Rows from block 8, named by matrix and row number. Rows with one number belong to one channel. Each number is 128 + 32 x the weight over its row's rms, rounded and kept within 0 to 255. All counts start at 0. After the name is the row's rms in percent of the matrix's.
# sq0: squeeze pointwise conv (model.blocks.8.sq.0.weight, 128x512x1x1), inputs 52-103
# e10: expand pointwise conv (model.blocks.8.e1.0.weight, 256x128x1x1, transposed), outputs 52-103
# e30: expand 3x3 conv (model.blocks.8.e3.0.weight, 256x128x3x3, transposed), outputs 6-11, a 3x3 kernel for each
sq0.40 100 [129 146 143 127 142  63  91 131 106 128 132  93 147 134 126 149 172 151 144 161 112  96 129 157  60 137 144 111 111 133 107 126 122 157 162 131  85 123 103 123 140 123 144 122 125  49 148 126 158 107 131 144]
sq0.41 107 [111  93 135 109  81 110 115 178 153 166 141 183 156 127 115  62 150 109 104  94 156 116 149 152 111 126 141 118 136 167 100 159 128 125 109  87 145 109 126 116 160  92  72 149 114 134 130 142 150 191 173 130]
sq0.42 103 [140 141 186 100 153 122 103 137 132 125  97 146  96 148 138 129 124 138 140 164 155 131 127 153 118 160 170 109 154  73 127 128 112 170 140 114 129 124 142  99 179  70 159  97 133 142 141 151 125 131 131 134]
sq0.43 097 [111 134  79 103 131 102 107 158  92 137 118 120 156 171 144 108  91 158  62 135 139 148 143 134  93 160  70 112 148 152 183 119 107  91 156 179  96  74 158 126 152 144 124 151 123 171 118 155  90 159 159 123]
sq0.44 106 [146 134  92 116 131 115  76 106 102 121 121 104 179 117 103 122 122 101 104 128 119 142 114  96  95 139  68  94  74 104 137 106 142 149 103 162 103 129 138 159 119 165 109 112 173 128 129 135  97 179 149 121]
sq0.45 099 [ 88 140 180 132 189 115 136 140 123 154 135 149 134 142 133 119 148  96 137 144 109 119 133 176  89 124 127 113  91  97 195  91 151 140 128 139 118  88 179 114 169 184 129 154 160 225 121 156 107 130 111 147]
sq0.46 101 [157 111 151 114 116  66 147 114 153 120 162 143 132 167 130 104 146 151  75  90 134 143 127 144  80 104 114 111 122  98 133 109 126 148 164  82 136 146 172 115 155 146  96 135 168 124 178 163 134 142 143 181]
sq0.47 093 [108 137  18  76 141 139  49 165 103 156 142 151 121 150  53  91 131 127  90 103 144 149  60  89  82 145 117 205 112 189 116 141 109  88 122 117 112 138 102 134 103 104 144 162 160 120 121 104 112 179 147 144]
sq0.48 096 [165 133 142 137 158 140  93  83 119 128 113 150  94 110 137 152 115  69 146 117 155 138 103 112 150 110 131 130 104  99 138 124 159  66 120 124 109 167  99  98 126 156 128 143 131 122 125 113 145 113 107 124]
e10.40 090 [156 136 134 139 142 118 137 159 123 118 130 168 115 154  81 128 117 118 169 175 103 126 124 133 170 126 120  75 151 148 102 115  85 141 139 125 100  82 104  79 146 102 166 167 145 188 111 159 172 124  83 182]
e10.41 105 [176 127  90 206  93 147 102 132 158 136 131 125 166 144 156 102 114 148  87 110  98 169 115 140 148 147  96 146 119 103  70 137 108  70 128 111 116 114 126 142  98 143 128 134  88 114 113 102 147 114 107 127]
e10.42 108 [ 97 119  97 124 188  94 155 137 132 136 109 153 113  88 123 137 165  92  64 106 122  55 140 103  94 123 140 162 149 147 153 130 135  91 148  98  75 183 165 162 158  88 109  90 121  99 111  90 138 149 125 135]
e10.43 089 [130 101  79 119 134 131  73  93 188 141 119 194  81  82 134 161 163 120  65 107 114 154 114  95 120 101 152 174  39  52  38 143 206 152 145  98 119 129 127 126  84 101 196  76 101 107  89 165  83 144 121 183]
e10.44 107 [156 166 147 166 153 138 125 124  72 163 105 166 188  93 105 127  90 165 161 110 172 163 115 127 134 109  99  94 186 155 147 118 141  78 134 141 210 146 136  91 131 158 147 133 121 114  99 144 154  77  25 106]
e10.45 096 [ 98  71  80 116 119 133 132 137 107 115  59 144 128 152 184 119 137 148 113 123 150  92  65 100 108 123 100 171  97 153 152 138 178 147 145 149 153 128 135 130  81 133 133 114 157 169 157 110 122  92 163 163]
e10.46 087 [188  96 125 132  75  92 167 120  73  70  60 130 148 129 140 136 190 145 138  99 144  45 116 171 133  39 107 121 131  94 126 126  76  87 168 103 126 159  99 112 117  90 157  91 157 158  99 154  88 162  47 138]
e10.47 083 [106 175 126 125 116 157 171 168 108 118 140 111  96 140  92  90  83 139 111 147 133 144 129 110 128 159 111 172 171 172 137 113  96  97  79 167 187 165 118 126 130 134 134 210 152 115  84 135 141  46 164 128]
e10.48 096 [ 65  92 171 159 117 198 157  91 108 115  50 166  91 165 104 126  51 136 133 189 104  63  78  81 133  90 161 160  57 157 196 123 110 171 127 174  76 181 118 114 109 145 184 168 132 129 163 184 143 113 140  88]
e30.40 099 [155  57 118 111 151 167 176 153 133  82  92 104 175 147 137 148 142 135 126 133 128 163  59 141 193 133 138 171 168 134 127  87 130 168 127 121 114 165 154 216 137  97  87 146 114 120  57 127 143 147  88 131 152 104]
e30.41 109 [138 162 148  76 118 130 151 154 149 137 109 194  93 131  66 130 109 169 125 122 101  91  99 110 143 127 140 107 120 115 131 122  51 118  80 133 121 135 141 144  57  74 175 124 187 137 145  99 155 140 169 125  71 155]
e30.42 100 [ 92 158  76  84 129 122 188 147 102 183 102  58 164 123 118 140 126 116 143 121 100 161 145 129 143 115 141 147 124 138 141 122  81 109  92 119 182 114  90 115 144 185 172 120 121  94 159  59 173 110 156 109  98 129]
e30.43 102 [141 136  56 139 136 140 181 130  93 138 142 132 136 157  63 121 121 121 110 134 144 151 142 117 118 126 152  42 154 170 191  79 185 124 159 103 148 120 131 136 125 136 120  56 226  91 118  79 163 152 117  96 172  94]
e30.44 094 [123 146 186 120 158 109 105  90 160  96 103 147 114 157 132 107 131 111 118  68 132 158 132 138 175  43 187 127 197  91 129 144 150 183 136 145 132 145 147  84 102 157  71 156 237  84 100  96 160 200 120 125 121 125]
e30.45 091 [123  85 110 147 124 142 106 103 124  98 137 148 110 198 119  75 136 117 113 117 205 194 125 153 233 119  96 141 128 163 133 156 130 164 176 108 121  78 133 150 128 112 142  95 151 138 108 182 127  92 133 134  81 108]
e30.46 095 [149 139 150 195 173 144 104 126 148 106 133 171 121 132 170 115 208 115 164 116  95 213 114 124 115 129 102 168 216 128 172 102  91 142 161 153  65  67 118 115 177 128 119 151 206 127  98 146  86 117 145  81 129 124]
e30.47 094 [146 156 173 142 137 143 130 120 128 176 120 159 175 157 114 152 113  77 121  55 168 138 141 117 133 185 143  68 113 136 180 131  86  78  91 140 113 119 100  62 111 207 134  70 132  71 120 134 131 171 117 196  95 224]
e30.48 094 [153 177 114  54 120 121 142 177 146 136 122 146 140 143 119  88 191 117  94  88 134 145 129  93 115 162 137 125 157  93  97 156  73 129 148 101 103 236 136 139 133  25 112  91 133  71 125 102 214  91  95 141 157 104]